config = dict(
    noise_aug=0.01,
    time_shift_ms=50,
    vocab_size=41,
    mlp_ratio=3,
    fused_qkv=True,
    qk_norm=False,
    wave_strides=[5, 4, 4, 2],
    init='small_normal',
    batch_size=64,
    decay_fraction=0.2,
)
Rows from block 4, named by matrix and row number. Each number is 50 + 10 x the weight over its row's rms, rounded and kept within 0 to 99. All counts start at 0. After the name is the row's rms in percent of the matrix's.
# pw1: conv module expand (GLU, value and gate stacked) (model.blocks.4.conv.pw1.weight, 512x256), inputs 0-127
pw1.133 089:42 49 39 52 32 58 44 45 38 42 64 41 49 50 42 45 65 38 62 47 68 51 52 51 40 57 57 60 33 58 29 53 59 54 42 61 56 50 51 49 41 67 37 47 60 45 63 73 36 49 42 53 65 24 52 64 48 61 66 44 47 41 60 61 50 28 61 48 56 26 55 42 63 62 39 42 51 54 64 39 43 27 53 55 54 51 46 42 40 48 44 56 71 56 41 83 45 50 55 51 46 44 74 59 50 41 32 40 50 48 41 43 55 42 47 56 62 64 48 43 68 56 51 62 54 62 36 45
pw1.134 099:42 40 54 47 44 53 49 39 37 32 46 46 42 45 52 50 51 39 47 43 48 47 53 72 34 68 73 55 35 48 31 58 52 40 54 54 67 51 61 54 45 48 39 51 55 58 44 56 44 43 60 66 47 49 36 38 49 58 56 45 51 52 43 42 64 51 45 40 49 30 48 51 53 64 39 47 36 65 56 41 42 12 30 41 60 28 66 42 32 50 42 42 43 67 34 55 44 53 42 55 40 55 45 44 64 57 37 41 45 58 48 40 49 40 57 57 36 62 38 43 52 61 47 48 58 49 33 50
pw1.135 091:66 40 45 47 51 45 53 41 43 55 56 60 57 49 51 71 57 54 50 48 57 71 49 64 35 52 55 51 47 59 50 41 67 71 55 42 50 34 57 66 50 51 56 50 61 79 58 51 40 39 38 57 48 41 59 57 55 70 42 59 52 56 48 45 65 45 38 49 58 39 53 52 39 54 44 46 48 54 46 56 56 49 44 52 84 54 51 63 63 53 63 56 40 52 44 54 65 53 36 54 51 64 65 49 52 50 35 56 52 38 50 27 44 36 59 47 60 50 35 53 57 41 56 51 57 46 50 52
pw1.136 110:44 41 54 41 47 37 49 38 50 40 61 40 44 43 38 58 64 41 44 37 52 64 47 53 57 46 59 39 36 48 41 46 52 43 46 55 66 40 45 45 35 55 44 62 50 56 51 50 45 55 37 40 49 38 54 54 54 36 61 36 47 42 57 55 62 37 56 70 54 38 53 56 72 58 49 39 50 49 57 51 40 44 45 47 47 52 49 52 48 43 44 49 56 42 55 63 45 27 72 69 55 58 58 63 45 98 50 48 46 56 46 43 83 34 50 46 53 63 52 55 54 58 34 59 36 53 44 31
pw1.137 094:40 57 57 32 47 27 48 41 70 54 46 51 55 44 51 54 47 49 43 56 36 65 43 34 68 25 42 28 57 61 66 45 55 49 51 62 50 43 52 50 57 47 46 42 55 58 41 52 65 53 37 56 51 47 60 58 44 40 62 53 46 50 52 32 43 44 36 67 50 42 36 53 44 41 45 68 70 51 45 56 55 62 46 40 47 38 49 52 70 65 41 59 49 46 71 44 37 42 44 54 38 45 49 56 62 54 70 46 52 31 47 51 63 48 40 61 49 56 51 48 42 71 57 38 46 41 50 44
pw1.138 099:46 49 39 56 57 69 43 52 51 52 51 39 38 50 46 42 47 62 63 43 54 32 58 59 39 61 49 60 54 55 42 51 42 31 51 50 51 61 45 53 51 56 45 60 44 23 52 39 40 58 62 58 49 60 51 48 47 50 45 43 50 53 50 79 58 59 77 43 59 61 46 49 57 55 54 52 48 55 59 33 45 54 55 51 49 44 43 36 00 48 49 46 50 48 45 55 57 51 50 47 64 28 51 60 35 55 45 46 54 53 53 53 55 48 52 52 45 53 57 33 45 50 63 56 61 54 42 54
pw1.139 086:52 55 48 46 65 51 46 39 49 48 41 59 38 52 42 45 52 59 42 63 30 61 58 42 47 53 40 58 48 61 61 63 60 54 61 62 36 62 55 66 65 43 44 34 29 55 41 47 53 23 48 57 50 51 46 38 42 40 56 64 45 47 47 56 48 41 45 36 37 51 39 33 54 51 41 57 45 55 50 38 59 62 61 24 57 48 48 61 46 54 58 64 45 49 68 31 46 58 67 58 52 51 36 51 64 50 51 53 56 52 61 48 45 53 54 55 40 32 42 60 36 62 35 40 47 53 36 51
pw1.140 096:62 43 35 58 45 46 51 52 38 61 46 46 56 40 57 44 62 37 69 57 57 60 41 83 52 63 57 62 45 38 47 59 50 60 43 52 50 50 61 45 43 35 63 40 52 57 70 52 53 50 59 48 52 38 73 61 66 64 33 77 53 41 62 51 41 54 58 51 46 40 52 37 50 56 71 44 46 46 53 67 65 55 33 51 53 69 38 53 48 61 52 54 48 30 47 34 58 42 62 52 68 50 63 57 40 55 33 56 54 23 50 38 38 54 66 43 43 37 52 45 57 53 47 61 60 59 73 50
pw1.141 102:39 21 42 53 52 47 44 54 42 49 59 44 47 41 60 42 71 49 59 47 58 32 51 60 39 61 54 39 47 44 37 63 25 36 55 65 50 49 52 41 43 60 43 44 40 35 48 36 53 52 53 39 37 57 61 43 63 51 39 53 50 38 50 54 55 64 67 46 43 51 50 40 47 55 53 39 43 52 54 62 61 39 53 57 48 45 34 54 30 54 50 49 66 37 42 55 57 60 56 48 51 47 50 60 39 43 41 49 60 47 52 54 59 44 71 51 32 64 55 47 59 30 41 61 38 61 58 47
pw1.142 094:46 49 34 78 58 57 46 43 56 64 57 48 42 36 59 40 33 55 48 68 42 43 68 43 41 55 37 41 66 75 54 53 33 52 48 31 27 54 61 46 57 39 54 50 46 36 48 55 46 49 51 62 48 57 53 52 55 47 59 47 43 44 49 52 59 65 62 62 44 65 32 63 26 41 47 64 58 47 50 43 57 57 53 59 54 57 44 48 38 66 57 55 52 59 40 47 66 64 50 43 40 51 46 49 34 46 63 48 64 35 64 64 39 61 63 47 42 49 45 41 44 40 51 42 47 54 47 48
pw1.143 079:42 45 51 49 56 43 63 46 51 44 59 53 42 54 30 60 41 40 50 51 34 47 40 48 45 51 59 46 46 38 57 54 47 61 66 76 38 47 33 45 56 47 50 41 48 44 58 26 64 48 37 54 60 49 54 46 36 45 25 40 34 50 37 27 50 42 43 43 44 40 52 56 55 51 52 40 56 55 40 65 60 47 38 41 61 53 47 40 63 45 58 59 57 53 66 28 43 56 46 52 39 49 34 45 52 46 47 55 48 47 56 42 53 52 52 46 48 53 35 49 38 43 49 57 32 41 47 66
pw1.144 088:53 38 42 57 50 42 65 38 40 50 60 43 45 31 45 48 45 47 56 49 26 57 49 53 45 49 58 48 48 56 43 52 54 48 56 50 44 46 63 39 33 55 65 52 46 39 45 38 53 37 45 55 36 50 64 46 50 43 39 53 40 46 53 37 59 68 56 61 45 42 41 48 45 47 64 44 61 68 52 58 54 47 41 21 46 50 55 44 40 55 59 59 64 43 41 46 53 45 58 57 53 49 26 43 34 59 40 57 46 52 43 52 60 38 50 39 41 62 31 64 32 51 60 44 53 44 40 38
pw1.145 096:47 54 60 37 48 57 37 56 51 54 50 58 37 62 56 50 71 57 59 67 40 58 55 40 45 39 55 50 53 53 44 59 59 40 42 58 56 69 52 60 61 34 42 60 79 48 69 51 35 63 50 63 58 44 58 54 38 65 44 74 56 53 45 63 49 39 31 32 52 53 55 69 52 58 45 56 43 37 76 46 51 33 56 41 66 46 59 57 52 52 28 52 73 60 57 55 63 49 49 41 64 37 39 43 60 53 57 59 65 53 46 73 57 54 40 36 51 58 59 56 44 55 59 58 47 70 41 46
pw1.146 083:49 50 49 60 25 42 49 47 54 33 56 51 79 53 50 45 56 41 48 49 72 54 49 48 48 56 50 61 40 55 56 33 49 53 48 43 50 32 47 33 31 52 33 45 54 48 45 66 56 50 67 48 38 50 50 78 41 64 65 51 68 43 55 52 57 49 48 57 56 56 64 43 47 56 51 38 57 46 59 57 24 47 40 78 52 64 48 46 50 50 54 73 46 40 38 67 39 32 46 43 62 49 60 37 63 44 44 36 45 57 49 51 51 37 49 56 56 52 47 48 84 40 49 59 42 65 42 55
pw1.147 090:69 54 59 52 67 59 53 52 52 49 34 59 42 70 32 55 43 65 62 57 47 38 58 51 46 52 54 43 51 51 44 72 54 61 55 66 63 59 53 71 63 42 58 48 57 62 41 48 49 42 66 49 49 77 29 50 50 31 41 55 60 58 49 58 49 53 47 56 47 60 57 52 42 58 39 63 39 43 56 56 57 49 56 47 29 56 51 71 54 46 61 56 44 57 62 61 56 60 53 54 58 56 41 46 76 32 64 63 46 45 44 57 37 58 45 51 38 41 59 46 53 49 62 59 43 54 62 60
pw1.148 102:58 71 60 43 56 57 45 47 70 60 49 54 36 69 64 42 49 65 66 51 38 49 51 24 50 43 43 54 67 67 47 74 48 56 51 58 34 61 40 57 49 58 43 62 49 45 45 43 38 50 43 62 59 61 55 62 56 48 50 53 51 51 41 32 35 62 57 62 60 73 47 49 55 42 40 44 61 63 35 45 62 36 63 58 40 55 41 57 59 46 53 36 62 53 56 57 50 42 48 54 64 39 35 51 47 45 38 47 67 47 56 57 42 58 41 64 48 43 40 44 35 63 53 45 56 69 35 49
pw1.149 101:64 48 71 41 44 55 55 69 46 43 39 55 48 48 42 59 56 50 58 41 43 48 44 64 44 35 74 47 44 29 39 54 58 48 35 47 63 53 42 57 42 60 49 57 57 56 65 50 51 49 61 42 79 38 54 44 68 47 35 48 43 43 58 33 43 55 47 44 43 36 43 54 39 54 59 35 33 54 60 66 52 39 30 44 50 49 44 53 49 45 58 38 61 46 54 55 52 47 50 60 49 51 50 52 49 59 28 49 49 49 33 19 61 45 61 34 55 67 58 48 45 50 44 63 52 63 56 31
pw1.150 093:28 44 35 55 33 48 22 36 46 40 58 34 49 45 52 36 48 44 47 61 49 58 60 54 49 68 60 70 38 47 40 45 51 45 55 47 64 52 54 45 32 60 32 58 59 27 56 63 42 40 45 45 43 20 52 53 36 69 53 57 40 42 54 56 55 49 69 54 65 41 61 47 53 67 46 36 54 54 71 48 46 44 44 53 51 55 56 43 48 54 42 62 56 43 41 54 49 54 32 55 58 42 55 47 48 73 32 46 43 61 57 42 50 47 54 53 53 47 63 57 55 44 52 48 47 65 40 47
pw1.151 100:53 36 50 42 61 43 58 44 43 45 64 45 52 41 43 56 57 40 58 56 37 61 40 47 44 70 46 48 41 48 41 55 54 42 57 53 61 45 56 46 57 38 47 44 53 51 64 55 37 56 36 45 45 38 52 42 48 45 50 52 42 49 45 62 69 24 48 61 47 47 51 32 72 61 51 38 52 55 67 52 38 50 58 31 48 52 64 52 63 43 52 62 73 45 55 64 51 42 84 67 61 47 58 62 48 81 52 60 48 53 50 48 77 46 59 47 55 46 54 55 50 53 30 59 28 56 55 39
pw1.152 103:45 56 66 40 40 27 60 53 45 40 51 51 52 54 47 53 47 38 46 23 55 38 38 59 43 54 51 23 50 50 51 31 51 56 53 40 54 43 37 43 46 46 45 66 22 52 22 54 54 61 40 46 63 61 50 46 52 36 49 21 55 59 45 55 60 46 41 42 67 51 43 36 43 49 70 44 47 46 26 59 39 57 49 64 56 62 60 40 58 39 50 29 44 45 37 57 41 44 51 54 35 53 54 53 37 46 61 51 42 45 49 61 59 34 48 46 56 39 45 42 45 54 40 41 58 36 54 37
pw1.153 091:25 39 47 44 38 46 27 32 43 58 55 36 52 51 44 35 39 45 46 42 40 56 58 53 54 44 31 53 49 67 59 46 56 41 52 46 36 53 53 47 46 56 35 56 38 45 37 55 31 39 48 56 37 53 33 52 44 44 71 45 52 63 49 49 55 51 48 51 53 50 57 31 50 41 31 53 49 52 40 49 51 40 48 60 61 34 40 40 37 46 43 59 49 57 45 62 42 52 30 49 51 24 38 52 48 25 42 32 61 53 63 48 44 40 47 53 37 51 49 47 42 55 67 44 45 53 37 62
pw1.154 090:42 47 44 57 33 50 39 37 41 37 68 30 49 44 55 39 42 33 44 50 59 64 42 49 44 68 59 50 45 50 45 45 61 62 51 47 55 40 48 41 30 47 32 51 58 32 44 53 53 31 50 39 53 43 57 46 42 55 57 56 53 51 43 59 67 45 59 61 44 53 46 37 72 59 56 39 50 61 55 44 32 52 49 48 49 46 57 30 44 40 53 49 42 58 45 57 48 44 42 58 37 43 45 52 45 65 36 44 35 48 55 36 51 40 62 58 57 51 61 53 51 56 52 51 49 62 31 41
pw1.155 089:34 49 44 60 50 62 40 31 40 49 51 25 51 45 54 29 38 47 53 42 55 44 60 43 38 62 43 58 43 54 41 49 42 35 50 46 44 53 57 35 32 58 50 65 41 28 37 60 34 50 53 49 37 56 33 44 50 49 57 35 46 52 48 40 57 55 65 60 42 66 56 38 48 50 35 48 54 44 41 44 44 45 65 55 45 55 45 46 23 43 45 49 55 56 37 71 65 54 47 61 52 31 54 45 24 43 47 43 45 53 54 56 59 50 62 54 37 60 53 47 56 46 43 43 55 60 45 46
pw1.156 099:57 42 59 30 43 56 56 69 41 52 46 54 34 43 51 50 63 44 62 38 53 53 41 67 54 32 56 47 32 26 38 60 55 36 45 47 73 52 58 54 33 50 53 66 50 50 60 39 50 42 50 36 52 38 52 51 62 37 35 41 58 57 56 27 44 51 44 57 52 45 55 40 44 53 64 42 36 57 44 63 41 39 27 48 36 61 40 57 44 52 52 25 45 40 56 47 48 53 65 59 60 51 45 50 33 50 45 44 47 42 35 33 63 46 57 32 60 62 58 49 50 49 48 81 39 43 54 37
pw1.157 099:46 39 52 51 38 48 40 43 46 45 60 48 57 49 38 48 69 42 50 46 49 72 40 56 58 45 54 52 46 54 41 48 63 58 45 53 64 52 48 40 41 47 53 51 43 50 60 58 39 57 32 44 37 42 45 47 39 40 44 58 48 57 50 62 57 30 49 50 61 57 66 33 53 59 44 33 49 49 61 55 38 46 52 43 58 53 56 59 52 43 48 53 54 46 51 48 48 30 50 70 56 51 47 37 53 71 47 58 41 71 49 33 61 42 60 27 55 57 71 58 39 61 35 68 37 50 62 36
pw1.158 096:44 40 43 54 41 54 45 41 47 63 59 50 56 41 48 51 42 55 52 48 48 41 44 48 49 51 42 73 61 45 46 67 48 39 40 47 43 50 64 53 17 42 69 63 56 40 52 50 44 64 57 44 40 47 50 79 50 45 46 61 55 58 54 76 45 50 45 48 62 64 61 39 46 44 34 49 49 44 65 44 48 44 67 60 48 53 33 46 44 47 44 66 41 51 56 64 52 38 35 45 66 44 51 31 23 56 46 48 48 61 57 59 41 49 51 35 50 59 60 53 60 49 53 54 40 70 64 54